From a checkpoint of a small image captioner: 64-pixel images.
Rows from block 2 of the text decoder, named by matrix and row number. Rows with one number belong to one attention dimension. Each number is 128 + 32 x the weight over its row's rms, rounded and kept within 0 to 255. All counts start at 0. Numbers have three digits each. After the name is the row's rms in percent of the matrix's.
# q: attention query, key and value (stacked) (decoder.blocks.2.attn.qkv.weight, 384x128, the q third), inputs 0-63
# k: attention query, key and value (stacked) (decoder.blocks.2.attn.qkv.weight, 384x128, the k third), inputs 0-63
q.25 077:148109137110126134162109188078138118086097128140103140074129159083176115166174168135162149109120168137166121103155072186179149128189118047176070127144149076075157145153119148100164158108131077
q.26 092:143135160129135148155181145116129106135094094173156121094085178142180137102119144136159152107126116149143172155133187182145148123149130155141126143127136163117160139144073141068092131103122131
q.27 080:120174149149119177164129060145163148148180094150120125155167091108137151137124136126082094129095046131138143120072153070096077123142161212079167120088093153171156091085095171093107091119118165
q.28 142:187153142122118161171158130171200117169147105167123124109162110125167123138093098112132092118148117113158118177115214116147129101093107196102144111076147115161132136123054135130093115065132146
q.29 102:151129142147144137105148123158135116164119140134181112122119122162078134064103104109149105132162071128079175170125226104075109092110105246096169125132099182174146138095111118077047105114133160
q.30 086:119154125181113144099154105143129142167140129111161123172135097180081160080092098099113131153102089102119129149096186083101119102061127186079172114112106179156149118116119104159088094144146157
q.31 132:145110156142135144103145117158120095178105140134190107125118125164089156062115100090159113138162088123085165200150217099081118115087096228108166127125102181162148123115120104097066109116123150
q.32 104:135159111118141145123095128142127184152145134131129124125155069121118177087074136077107146139084151111124123195130151111138147098056149054103106141161162116112122124121101114172162093149173068
q.33 067:136129098133135121100148140171138132211137128103175126154086146190106124071064125105109102118164129109075143157141192146087112113088109191137174137139113162162136147092137087131046149183152159
q.34 091:115131123141115132107156112125108161161117145113158121158121087193070151063079096079132142163094119090090148172131148097112147094048147166090146132129123168119109123120134097147102094123154143
q.35 091:120133156156117147126157106139111154154139107121140109151177080153074162076098106092117139152080068109116143183083169070104129096076141220063163118109098156130136123117116133161102060117166133
q.36 138:158116136129157134108124138145139129182108135131181098130123093151072155052101098085160100152122105120102148216149209077101127082057102200101156152118131168153122154110126100127085094103147112
q.37 102:150113118105116134154128183098136127110089131161127146090099173096155114124151155160139144126114163174140136160172106191188169112153105064184073145145167072082123166160120118120151177118140094
q.38 120:064134110134081112115094093113112143092134137072081148157144118112119123169151143140109134138122146097147089029113009115121134175154156078164138136137107108106101107140194147172190139165099139
q.39 114:155100126137153123094144135157132113182116134140186108130117121181071123072111088116145103136167083137080152183135220112087122088111104249118171135093103172169128151100129084084045126118141143
q.40 099:105144123131085146161143079134135132121184086129085146162119143137179111179155160178040116107128107141131127044091064127126131157175160170127146132093083138145121089127130162122122165142092180
q.41 062:153109103103140128165150202090122110109073120159157142113101178110166095155123134142135145108158166162151153139168107195185155125172125045143104135129152071118116146174146113108128152114149080
q.42 067:122119169120134137173088124071104121058120126123112145129144132083182124167164162140133145103095172144154100099144053145166138162146137005151077160126149084076118128160147149147213137096088094
q.43 131:169125121085152146119082205109126150111111132143158119073142119096153147119137151105157139160108142139142135189164189123161158125086121041147119144167187098123144143144074119138172139103160021
q.44 069:200122111133156169170161149172143126142144069179157108132084122171104149101110111125104115124119077161111185178095215130144109100138124204081151120101114169170164117108090115062035135087132133
q.45 082:155119151101124154171076132105148128116119111133123119096198071076091183134155114109175098171091066126186131177093168036156141109084138130076137133078158129132132134132085145133140071036152091
q.46 075:126115160136100135147121130095106074082109103152124118104099141127155104161172131154161110104145098170137154095121085142126118152188117175109135113107112136143155106120146137063120136089080131
q.47 094:071139121141101116134139100108119132103142147105057164152141158120164089186160154164080165098122171118159087036124036156125112176183170072143096082157125101118123118131156157151174149178103161
q.48 115:072125107154129096084109116102071136104124154073129130163111136117066115127159146155108165136112156130117118072133047125095112159168152085125113115177101128100135116113215110125151128185133139
q.49 064:108164120134108124066144088144131146158141141104114094165177102170087143116109096101114116141137112087120137170096165065087092128063162192094144106134125165142128109103096104168113093139161186
q.50 072:120167130136120154076143099189126147186161155122170140122136105162098133069099119094101141138157093074071160141125192100094097094116139211082162129180117140173150129104110114125077095149144132
q.51 063:131109139106131130133118160087086104098076178127107149092097166096137094147141146124146131122152180129101111154177080186186171132119102051178062165139169093078115154148148098137150174086102100
q.52 132:066130123130102106102118096123110128105141151084095145163128126109089114162155134142098140132125145119132097022119016117105105160174146089144122122144101125116106111118211127158161139186104155
q.53 064:087118118124120106149137141069117147103104120112064125148143125116163132207138116149129158148055160164204104075085057121160130157127177081139108085100129140107111099114137131154164120118142131
q.54 142:068126112132091123132080097122122148085156127071091153149161076095105141175145140131119112144097121079147076064100017082125148159130151100136144150134104118103107100140173138183186112152116126
q.55 095:121143134133130140088117082159125159162153139113153098176139084151081152079089109088101130142134097089085138131079165074067108113085152203080185146135102166171126108106137120147084106133153155
q.56 067:172119114124135111086163160167138097158099118135201120114058163167161103136118138130153128092203154157108165077171154159057101151165103161129142128119100147155140139089127112049063151130144142
q.57 096:129126109111078136169127107115140115091159078162066142127143147099162077208200147179071100116106093167166117065087098125151113169184155131125148104098111120137135100127129148110145152121087146
q.58 136:131144166150107164145140083134130106136121112141171122116142106152120159113136114103138117135136044123117166162101176082099117122128125251091179125108102184166167085123084153099076070094109149
q.59 096:125095121085154128103095164112086139135094203103137135110133096123084141097096117106175146143109167109100111181182108126141168112060108045149109165155169106087098145139145103167176122152140095
q.60 094:178142123100141132146147174104148110120103156156134125096101178117163099127137146150139157111148163172131139152176151197173133106156114095170066128167166087083140189134097107095134173112135109
q.61 125:076121121145114115100097081123089126127144137081118122166141091151059143124118124112121117137100095102102125072093078083070123152116158149095160134113078168138120088102191140132126085145122148
q.62 105:136121145132133155134141090125120118156128137141177121136131103162088150098110088112147111134144057117098172156098174109085116106119125255083169134107096189167157113102117134101062074105132168
q.63 060:111131160134122140169077112066110128089125110131083137106180082055143174186153158125137138158068110139175098105096040087165116119153169073085088125095133105104130126121134167114177109111149124
q.64 105:139133101172128128108155125107124168098149098132149134132135105162141174130136144138084167143125039141081142174045161078135117164161162184104126110140091163126137061157106134118137043146133114
q.65 124:143148115092111146139115142101143090126103168175125123074119189106159119100171145136145156089149182173149121154206098186175141114141119110140096118189168082131169168111119126111136208128143147
q.66 111:110096139153166128137137106144125168112160105096136148179149055133107159166105151126101125161106068101112127121059143058087106156115139148098148138090124157116096080136122125135149028136125095
q.67 162:140184085109127164103115165105148156107150085147099095108167139106151168117151173137116133138111088159135137221102205096154123137109146119110167128145120146144175115121028143112142146112167067
q.68 081:135180093134093153108151152071202122100097152178096088079155176101164157116189140136130147112136090183152131188139133117204131113179135172142108087196121102107194158101083142106144145129148130
q.69 085:119160154081108124132123143108141106123100182147106084100138157094112093091143126149163128119112212155166103124242089151113159092145101069152073129162159103109188210055147113124123167134181153
q.70 068:142132163094122131145140145119093115140132178099144126088118067099101158074067112129136130117075166159097125115163086104045147092107140075126116174119167132100126156042164124112137090164203095
q.71 071:098163142132110126128107165113158098073065182123120071104170145124091081104144131142185081151132137133153120155180123123152162106118073139149102121132163150119178194064126101116120152128116114
q.72 076:090128148147159101111159102183134154170154084107134144210129119183107132160092105130097105158153079060117140110045209110098074143102149161094168098095083184151082089201097142134077096097079123
q.73 118:133209113135102155097142153090178143126115115158117084105158173138157155091148150128120143109137118170130136206114188136163108116132151132110147093171115125139194145109035149106117175113164097
q.74 065:160186087185084158116177131088152143103088140159117103089124160139195166076170141108120179114119075184118124175119148135159136149188161175149090071206098100130189134113094154108137135163160138
q.75 093:134184105114094164126125150075172110090109150202114073068152179087157154076181151126148134110121111167156148188166131145208129110162107138143093121191136099103195170080083136110134179128148106
q.76 103:121097120165150118126137110147114156117165079106127143164127057138123156169121129136101133140097050124116137124046154056111106155129141168116159144066107142131075073162136140129140032138112091
q.77 062:129070127065206131162065104154088128122158127131145133149134067091085120171097135137153089169117136086130132086141096120110123103076074096111150194071166121080063127134187093151145103109102098
q.78 095:098117100145177095126126117170126170134154084099134123185143098156110142168097110135098087160143052074101152121023191080134090126115151171094187125078073177144073082151114143124109093096091121
q.79 072:146111169122086109153145145122091114169094181128142147105091147156121125055094098099146175091118229147123132111237077143052146141126121065145091130152170089146161143092172136102098132159185160
q.80 078:103128140129163106140138112134134175101152100086146128183154079166081155172108124133097113162130076063116161131036171070102084134117142142099146091090106160093098069131097123112129051120121093
q.81 068:141090128132106131144174131107120147118139127135146152115105070126146215089147148104082188083051128179122105146125092085088145155140163114114104114140157123110144110101153143125145048194157111
q.82 076:135065148098175131146104094149086131117166128109162159128126062084077120160113136132127120152102112114131117099141097115089128154105113096119114178091163146101074091111171108122157052139115109
q.83 097:156108100147108150113162153118078137124127103113136156118103079119125189094119140115103174127069073152103144142093105074095157147147131153126110160126145131086129116133161133146142051197129082
q.84 077:139139144107104170163099126091126078080101177144111121054131143052144130109162173146177142105093168163163130145208054156138167138150089083145088166170160057103185160083148136120173135146146123
q.85 090:127069159099169095145117104168090130144144138089159167153101063127087115165093113130135117145119154094120128032141069130061121136100115099130117148081148128112065109148207110147124079137109140
q.86 110:148118138078091149152087140133146086130099156152123112085144146072129088119146112129182098139136171138166121094203078161163157089118074096153133171121161093120128211099158121150147213113129134
q.87 098:099190142150082113104177152125135135155100127124113105141104198166112107081129100122118143093154188139141128146161158195120107109133157110131131099153097137164171171114083143110062203136142161
q.88 046:157087131104125137147125130114133124122179186142147130044109088065183196121138151141124145086062158160089097161159067101113132153165130104123093140155173102103143136107151150080209099163191121
q.89 047:177126165131080142113176156082092091177086162143134086112108123128117167055119083100177168117102187221106147141174085141089173119124120117140131146136104134103129182080170138130115137171177141
q.90 064:138160141127109128118134123146170109188135111146102102128137201135198090133136108126115111111176176156150105165132142158147103106131136126134132100132115118143139124168077158147138226118119165
q.91 098:120061165127155108155113097153061125136114167089167164145085083140087106121088109142144130125110162098115128061158065128081160120116104122143109155099147130145075125135231095147108091146101146
q.92 134:143194103119111170102131165106168135127129108168110096098164177128159149094145158116124137128123119168145142216120206134163119126113143121115154115153120133155171143121036155128124166102160103
q.93 074:131061143105188125151112090171079130124157117093141135174106081125091127167089129153121108163098121078100128097099111098064131143098116102110150175058138163114074096125176106145139061145111111
q.94 105:128161106133070152128123157076144089109092170165128104070122173103156123075168150137143159103127156185136129155201067176167176106162103130161093128196137097137181192107128133126147192154148117
q.95 109:129188113121101137122121155115187133145114117151109089134175176132147154096140131113120136122156134152141143175120195139169104098119135130110153103152113124146170170119040165121111197103166117
q.96 072:155110107168095143101168132107157123117141095158107138105121132132219163155185135135105165101144081183130122154097133102181124159180125194162135101155084106133125095181116179159184143156113120
q.97 072:120140161120108141128107141139119092132102159155101087106122164104103092075111117129180130104107220158148131101221103181151142105125125067136129150154141100115147211075151108123094206132130163
q.98 052:081175076175099136084138147088143125067088136119123115106136133182064119108135132158105130163111029124106104129062131102197121116151121157121124126125085148128180110125145117106091129138107117
q.99 101:110087119166145133129117099153096152101162082109131172177119073126106151172119141140113116151116047103100118107059132075118113165120123157101159145083114147117083063160143122132140053133070093
q.100 137:100115134146156099133138112160115160138167096083107132193140072154093134180086130133110106157120065079101125103051160072092104151118144150116168126069093168139089067148135128136122058122106119
q.101 123:127068157136123104165134089152091099155113141120156169139084110105125106150115102123116128113127169118119132038155026143104137115160103122159096149100146095092091128128229113140138105166104170
q.102 147:129174090126125157090123182099156162094129115135100102098152155144136149102149162136138129138125080150130129217121214109140144152084145132110158120164115160171158106127039132111123149106150068
q.103 091:152130110144067171128119153084130083083104175172134121057118149076167149090179155120160157090116127207134110152190065145178171134182108134167086131173140088117171185114148154131166159160123112
q.104 083:101117132123159119129125113144094170149123123093150120170142073127031142136066096129108084178126114097088148080087174089076116111107146116087145133088119168119098125096149104133080076103154100
q.105 104:109073147115166102157112111169113147135171117080126145181148056138087122181085120130128088164131098059113099082080140071080113143091126129130162157066129157124064087146151120143137068112111116
q.106 061:145126153113178116140119105175116171217169121109145133192151110168101097160078092112103084144146150064116136106099213132108098123063155105098167132080128194152051116159099110157088126092105137
q.107 091:151153118168093152117183144073128119118127143174122130087098173128171155077169159116113206054118150204124141161161108142114118151183169129125081073186116095130190109118099148118145132182161156
q.108 091:135113148095113157169098127108129105070127168159137131063129105053129140110158154124167136107075151163151129124190058122128167154148097065140068136157202087090165135084151095107177097156146116
q.109 056:147104108114138156126140117115152123127174137175094141105112159107230153170157172127116163089128131174131098171160103135157136166158144134171099131164144081132126110171132150122217154184111159
q.110 105:150139138112089146129124150089134083120101189152120114072112152089156133082160148120151147095103199193140110164221059154138169113141108095165087138164166089122175197080151141116158173160169139
q.111 086:135135086119086161129111139082151071063115156189116095059134140058147137119183163154158135145128096182150115142168070133195165106171085138150100150176150097090171187101141111124167163144130112
q.112 077:134162159127084143129139164088148096122086181144143126065124187134159120069164143116164164070146194162165128160208095191146155132147133101133063096196162092151191170121120141129120184128141152
q.113 093:140101176117108109140133128145100096195097144134153150142064145123134090113100088103140144083133235131144115058210078180077133108142117085155126131122162088139115172118190134146107167136146178
q.114 092:130108093135131137131139125104110144082145122132133144116129078118127191128158164158102162153096048146113145137085094081122134142170126155110094115148130129078146081131139109116148043150131100
q.115 132:109095114146165121125137109146119157105166097093130147168150078139101143185111137144111094161126045093111129104038157067112111148117135153116154138082103158117084065155132122132145043121102111
q.116 128:159146123109098163129128152097132094125106167173129109073110176110157130069162133120141147090128185186147143170202107181172142098152118110146084112183158093112181175095113134112138202135170130
q.117 062:147158157142043138106148175089141091119091151145109117081082145120142149048173109103157153089114153175132142153214069168136166100127123105151100132195121112161192188118120186142127169141155129
q.118 075:168078161161142143156167103135122162147157140151156158117110117137166189121149137110102199087085108162116149171105122082092126170146165144108097103146143105134133079168102138104159039140139117
q.119 056:165064161090176138186108126135074139193168128106191179147121084089152126169104112096127134112124178109093147116164109143070126153099124094134150145091169100124058086162154119155147085141123119
q.120 137:131084172135105102172134087152109082164110157125145157129092125116137095138125094121135122104151189118136118037181037157109132113156093134164106144092146087110091169129212131148133140158102183
q.121 099:129074140103179098137112095167110164124170097094130147193140071126092122200075118124134082173133096071108127073077156085109100135091121134104188155058103162131067077169149118150144072104101125
q.122 101:106087122144181128124126100163109169131179090090142157183134070138103145175078117132103100166127069086095119105046163086101100149107138149091160143063101164128065062150144124125123049118091104
k.25 082:129144090165099170169128091145109184114099152159079135113094091118100174156123110152113122139096133180132114133151151129140173146112134095098150077142109074152126105114116099096159182102123150
k.26 099:137117100162089144118117143138113177128056184145107118128126115107082185078099143116120135151051081147117118206080130115141171135124128172114134095161106097107119138107147123091141139115135091
k.27 084:123142111098121101129149153101159082097098116100170097124132165120138122080175134105139109165104067115135141115062095119124092110188105186139124150151133207043152152106160123146150061118136113
k.28 143:114133089147108137114148130087130124124080134125138129128152132145132169063168131090131128135134066146148146238041099104117120139184144220132119119164105151093146134099184169119148111129119140
k.29 097:139115167124131125073111157146146138125126178118187105129156140110094132043066145073156138126107103030106114156123136110137120070101135165099120155146122112097141176133114146163069094104157100
k.30 087:150128173111155095080140162107141087128139102105191116129169165144152085093134131100172136121169148064144144135131118114095103098136123124154121191117163173097158146125118149167116064124173109
k.31 123:147110176132134135071110141146150144134126160122159112147153144118108133047060148082165154119128122031114104179123143109129137085096147170101115144128143093126149161140106151176064076106153118
k.32 102:116177184150179081162123128121129065172146092081140127128098150146165089125169114119186107122186197119121121145180117151052084164099117076167121133121154158157134104093141106146099118151171183
k.33 068:134077154116182097081120174114114125155165139110240138140159144144111140063130164093144131104167154083102124172134121134117102089083127120132122194140118148135135135128123123140079097146145080
k.34 090:161149157131151111077138155100158097111126092095167093120145163131134100104127149106177170123172175066114134143167104134109115125129106090137137193098132155109167171100113162129106091143195108
k.35 090:140136162134159108099141165087163082101123104081152095130144162122160086076149156097192118146166128070136130128126106117102096140173103126147110181120161158076166146100144160154111070116177105
k.36 129:143145202176156125092099130134131133151164133102194133146112136133140114064091146105183148112166142049091116187154130109084121115093127126109107151121118108155151118114114153144057091141176145
k.37 111:124124091189105151154101097128102182120117162165084157122097100123102197150110119161119132135113138194114126182163138112122162158126131106106146090146100086160111100099135111079152187133119153
k.38 122:137136119090141119138144135134132102115146087116114114125135137135156067213139125152126117133146172136147139000171123141138104137147109055153123143080143144142138131141113119138161138135131140
k.39 102:135111165143135144075097157130137153129154155118204133146154134116087139042085166079129141117135107054082110170108142094117121084088133157092111171161093128129120139137107174150054090117167086
k.40 107:124109044076129122137146151107118112093092129145144118115159152125119132149184155119065105150082080178139157080059118125154107122188103178135111133140119203076111124126163117108199121131105093
k.41 081:144106106173116150163105114152098193132130161177099165141105108126092172143115132179095114125130123189114130168146152138113147160103124115090154097131094082170094076119139117092128183127111135
k.42 063:095147093159129166170116078117118158095121116150044152124110126127121142210136115192084122151101144203137134111144123149129155193159119113131136081108129111134099093132129105100180167121102158
k.43 130:114129195188153103179104090148097151181147147129093151134066117128114160116095074143181131122154169130109126176191135138093119149078131104122122089144146070165113091108129105133092156128136207
k.44 079:128128101150115125126111139108106162141108158117179140155090115105090150046129148109097127136071052139059117224063108126115124127130120194117128135142101151107079091099182089123089106137132087
k.45 086:097181156209117116177120062103104150118120113102097134134070115136119142122095124159162141150139071105133150165117115129080144186179106175099102087123140131103139076086152143122116100141136178
k.46 083:149111084131066160148129117159113199109098160156088140125103095107104156130087126149101146134072043136102104105076136127174186101140127181086142098133112092112110140141138115111131161099099103
k.47 097:132117072061113137157169147125159109106104098135063115108168135135146118199187100133086105134111148193187117065114127158174127119169130105144144110105155153098138174140126113118196162109105115
k.48 126:140115158093154127139115138175132122131177108132130116126130126126142071193114124154127108118130190096129112012196163148139124103086109041127147148079150119159128133156079111148112135114125102
k.49 081:136144175086153104095146148101147087130143099111177103129177150143153101101157128084159125104158162071143122127138103136125087115136126141160102169108177166094164163146117146166128063137128125
k.50 078:142104183090155082099135173110167085155115128073201097137168138102107103067120115056169135115145148071137111109125125135119091083106152135150127163130154125128135146120125129181084084112163094
k.51 067:128125097150089175171123109140104165127144151160098143121119100131094135173089126165105142111143139175117119167177131153148170147100145091106113083110098068185114116127103124101105183141114152
k.52 134:133127125076133131137137134144144090123168093113130120116133121124144070208138128149104112113127173124146119000168138150141118109122121061148137154079136139148129132147103105145137130134125105
k.53 065:141151094130108155159177119121156132083102079160040094109111145140176134206183117168112116170100123189177157122108126148167136151165115144139153100128134159063159119119100127053195149119110147
k.54 136:134148135110147100149143117126123093109155076098123118127113143133160047212153118165132117125169153122132144000164112140118097140162119080152115138070149148136143109135120113129149123141134153
k.55 106:128138160090172093095150160121150095132141095078184100132150158128143071092150147090153143131164129084118150077116136145101087105128139137152109180114152174104145152122128144154098068142146105
k.56 068:166075132131105154101096171165126186176138177146190146121117095133083170066116146110088121104100075113078098148105183125141137093097150164079157146141099100156107135179115106136073136112113056
k.57 095:120099060101104146186144101123120137117117126159088149117113126115113157144160107159061114143094061174143159108067134133151125145179112184126124094140143158086098102125173103118197119145077133
k.58 122:149120151115107110091142146110148143097094147107129091135143160120093115071080133102162153146108050036129129148062122117147145096162134216115107120123153125065145162134111136158090057088154100
k.59 102:133152180174146129124102126139126130148172116109116131119111129153142096157100136132178167089186217095112112115224108146110134134095144055130120143108124085190138113133098151144088148138155185
k.60 100:108119094166106157147097108140110170146109192153106151130098099106092215114117110130113121134081130170110107196142132102142155144096128132109153100161102092151110120104121125095123176130104140
k.61 132:154136154094158116119146143140151100112154079098148088136139156117147045156129142145141129130156132073124123018143125144133123104147118097132124167067139148131142142158102125146107098116146096
k.62 098:154126136119106114074132158128145130095110150106164095132140146108088134059084155079156161137109080038100113130090129113143138083137130179116119162131131141062160169120127150158084062096165084
k.63 061:100166108182098112190149086125147095094092078119024112113064150096126105187158097179128131175109088169139120077105131132109121161172104155113155093097132139101148106077146106093193164102116175
k.64 101:166118125105093141137162153105177170034084134138140101141148112078137145087118169143107117143115044092106114180052082152150145089186150205157109188137124112052135166155139148117111105110148102
k.65 126:075066153102177108133095097157101108196180150153142159141138128142148152132139078094127145100080194140170155108149174139146103126070142096162135111143168117126097136153145105152160120172056160
k.66 113:181173121157089122132163154111162169050075114111123092134108137091115109111125171173122125162182068093088095151113064131121148123195134163107109156114114104109142138102117143089087128081190091
k.67 160:102103172138097126141128129128134137122124144131138121141113113131136182065119109062152141124131087114118144232078094143158126108134133207140130133203145125080134144153170141127099106152121160
k.68 086:064061169122113135137108105135130143141155139132125143143117098144135173132155083075157125110093149120140144142113131144185124124120160153166132147195153109064117137167165142149133108180069157
k.69 083:080089190138142117118068082167105102196196124139134136129082090145124129134145062102155133131081198142148110107182171127158103146072099054138180114108131123137127103159148063138140125168106148
k.70 063:135143195174143083090100103159097120150168084074144118158035106143112107125133074114153151135117130097095111113098133097116099147108126117093166152060105156181137098165150086147101109128133103
k.71 064:123096132154098138146091119172084180143183138107131106142069051142091145131158097121154107151123186149083096077192133132158119117091116057119195155134075141144138135170155093122116198180126138
k.72 080:192159067135092148097155213113174124063067156111128078102151154114131148108095182151130108126149097123115091154128073117138156140180086146105112135146108122128169151077107172124122166098173081
k.73 121:094087157127113132123120128132137129142129160139143132132122119137146196081130111045146129117093118131161148218092136140178123130103131193153143132204158132083124152164160151151120101164100138
k.74 068:115035172100144126124143109139119145144148135141163147151138101131150151122143112070125122130077118136154168155067161147186119111099146165158141152174134144070114144197165124151124071177059125
k.75 107:062075177123135116140108084138112138152177143127120144139101109142133169116137065063148147106101166127153154140114133139172102116100151137149139131191160119082123138176166122160139119172069177
k.76 102:159165110144087146137162154096161156065088117121125123107128148095111111109121184172100125149177045092087116157075079147115158112205147187107095157123104113116135133120130168101090121097171097
k.77 062:129177116157119095158107096113107134110134089092079139111075128138115097128130151190148142136189111102093117087162097145084144149147122109129116100085106108207145095063112135125110173098199160
k.78 092:162184071131068152127165181107169118041090124107131087107128135125124131136126203147125126148171062123106102143118066121124160136189097165112117141133103144105158124097107194089121166102195112
k.79 079:137115171117197115083109100175137123212136112138133118151144144137133120123124075113128119131078194140175109110150189127133108147081118075131138113060165119141123134161115061162136091104082110
k.80 087:189188123127077149127154179099187155028073129123116092112131138075140139113127191164142108168157072107088080144125059134138149123182110127107126154140126084099173137096106166123123150085192088
k.81 058:159103182131165115110131115127146157138135130121134105153110139074133140102096109136099144137101110084082120150085100140145096083159158176139095170101146095074115107164157086138101041088111101
k.82 071:158183125143132113173153120121154158106123091116097128126088135098112058124123124197121114155176106088073122105142089137081142116165121117117112129035109103155132108108102091117102149067199119
k.83 081:131129163131148110126154108118137176114150096122144132167097134098102098105119134156098104146130049090099133113038138151105103095180162181133113181083113120104124111162165090145078074105108118
k.84 077:067096190135173101165115067150084155207183113132131173162096106129125111131137071113122143118098176124122146094151165159128103117079174092155130125118152111128087101165155048153114122132077161
k.85 096:172174104144143119139144146117142126109098117118118125113131147109124076153122165202116116142148126114106085055169125114081152126143107074109116134050099120178141107102060107100131149082168092
k.86 114:061124159137163094124086077140070115206190119119117171125083137180104116172140076116152148109145203156144152069180171112093105177103131061125126084119119142196114095119121094167145145172093178
k.87 082:113097110122113155072084131147116086154118176152158122107166141166119168129119121070129103112051187156163121145140168092168113152072092107121196128169120161125130132145152140149159144168083099
k.88 049:115098209107174096131131119150149143174180090128144145153124101105173121144126060109147151109120152117137135129100161151122101112117184127130104077093151084083094117168132077147134061098111149
k.89 052:116126187143185123084091061167089090197206110128160151161074133172124155110111064126158140109085144127110146142101181105122118146099129138112139131099111196171114104182130080167102093146085132
k.90 059:121097116102155136110133159161090077200116155153125129123168136179159134139125106047112145089115167185168159167156165137100123137076099128109117061148160168142129153117150134119157140162109167
k.91 098:159172120123167126120134114124122136126136087106118108121117143128101071149125146206104113145139127116106116046162131118079129122134122061115132134043102120180123110099095083126127150083154092
k.92 137:094088170128127123118128121129127119158135141126137131127133124153138184079124088037152141116123116131153152230089123141176110123116135187140129126209148137087131146153157139152122111167106157
k.93 073:172180112141099116144150138103144139107118095112113113121097149104107081122097175200107107149171074114074122128135087131081148115171109133104122132067112130156137105081105125104085161072198119
k.94 103:057060167105168102133095086132104123193182127142125163146119112151124149143142072092122141115080172129163174098116174125148092125073156114160158136139139140115104127169153098162148117178048168
k.95 103:085108142135113135110111137132122104155127149131148141123135128165136198097121095050161151106124148152168145206117146118174129158099128162131128109203146143094136142147151174153138125182095147
k.96 065:101068133097140149136140121109137130141134119176147147146209144136130151127115140124110137123103104115182191145051158160176133100135175178143090111167147127048109132160144144128162073160072167
k.97 067:060085154142142130099066069164085119202174143116145140137110129164082142137132086096158118127080207127118144102175165096119102127060107086127180123135107143203123120144140085167117143143100129
k.98 055:119098123122061175125093095115128165051136149098152116115110098114102164123128166138138094120112095110097122079078097106162128111145138125143164204173079141106129146149144166124123145179092102
k.99 101:155173089142087135139171149082147181065086130107129107127130126106086097114110186176093126141184063095076119139095093150100138097196147182115104173122090117132129139100120140099089143081178100
k.100 136:181185093158078155123163162096162148058067108112111096118131144109115110121121184161111121163173065126087100139110071130125159133187108155092132151123100127124155129097111158086111147080210090
k.101 128:139139117118152125120136121130114113150134100137132147126123140137125058184149136188108117128128160131153128021164167127070131134124130055126109113039125145179114112129094112150146130114116113
k.102 147:100106151137117141138131122126132149121136142121133120131127121125126188067113115058142139129128087125111142234078112144166116110135143211142144150206139113073125153137168139124112108145135156
k.103 096:066074165117163117147111072130105154184193139123129172168120095146115134141136069104111141120113163118152169102102176137117093090086192120161134151130137127099098124183147092171134104156056165
k.104 084:140195108167065140124125150108153140052120119097129108099095119115121128127117175167153101155173082114089070136147077094108143163171085118117144164106087119153174111106102157114110190109194081
k.105 110:187195091154100135143157159113138143075089101111111088116103151112130090141112166185115123157176083125081094123146091127089158138163115120096105124082109127159143118082103147087107147080206108
k.106 070:181211089137111133116150174135152114103099137093129099077136153121126122111104181131132120128171121128105091142180104112069148163154080119103105116121120151180153130069091165104125162108201109
k.107 095:120059167087158140126125125157152126175136151179161131159171121104144151113141101101116111110052137107155134150087174142172106073097142144163136160135170134062103148201157090142133066122067121
k.108 081:096096207129171109174128083153119176163175121131121145171091081110122093131121058146131145144121195100121136088138138158147116095095167073159119137094163083121097137160138054139123121106085149
k.109 059:083083142107160122142146081105124123184144148148138161141162129133167125159160092108110172125117169135159177153112162136169106116097189148140083100159147123074085162183141105118151062132101153
k.110 102:074075187126179102123095064163088137209198122134143166142102103142128134137135056090143147111079187143148149112133175131126102127072156101146141112114137137138102121165145082156138105151074161
k.111 090:041071175116136125173103072118108145163190112124124169147103089149121126141165087113139126120112155120142159089113162129137100115090177111173140124145132132111111119178153108153139134174061175
k.112 082:118068151110191116105114107174121115203143157149133126158157127139142146122121072070102124109067203129163130101148173150160117112060125082162142132133169105099115137164134070172150096145042129
k.113 101:136133110122179134087107123140098100202136114149141136130136157164145099161140101126111124116095189154178132081169190107108132164080096062113123088059129158188121113119086088160149127106096132
k.114 084:123103159124119129171150099115179169058122113140106136142115091060119110108140157178113123143135074085101114121075086151159132081183165159145130179122134087044124130175145133117114094120121125
k.115 127:169179101142060151149175160089161152042069111110121101119123135108112105125128184175121119149180059105092114133101066136118160109200126163105110157124098132109141129106110164099115139085183106
k.116 128:073072168111177103119090102149103113195187142142125163142129106148152151123137069075144138100083190125182152130141179137153104127078133104147136113150152118121104133162149102165152107168058168
k.117 063:088085152133177094108120078165091146194151155129132137167114135189095149098119080061150118117071168122154161112110217123127090137068144114136150137136113176141107114158142092180118099140057150
k.118 074:193105165093160118126157155147159143104099139136117097146171123056146124089105122130089147124125101082142108185083133158155144085149162162123091142098198062062126151169110095119125034077137089
k.119 053:170179155101187107136174142130123115167117077118123128147130171134167054122124096189116134113150152090140119157138147148075105123130116127132083085023192113153092100083086093136130092096164127
k.120 144:128141108113159124116121126130098106172134112139128143137142146144134080193147120163110122113117192151162130021189178114094128164098125043124123102064119150183116117126088108144153147114115111
k.121 096:185186091137103130145166148092142139086094109114102113104122156107129103140111162185127132139196084127094101130148075115084153150175115148091094116108102125168133119077079155097120149090196121
k.122 098:180175089151067141134156155092158147059086115106126107098128148123117112118123184161113121147196068115078112140109070130101150126186119167109098145122103124141139131100118172090099153087204095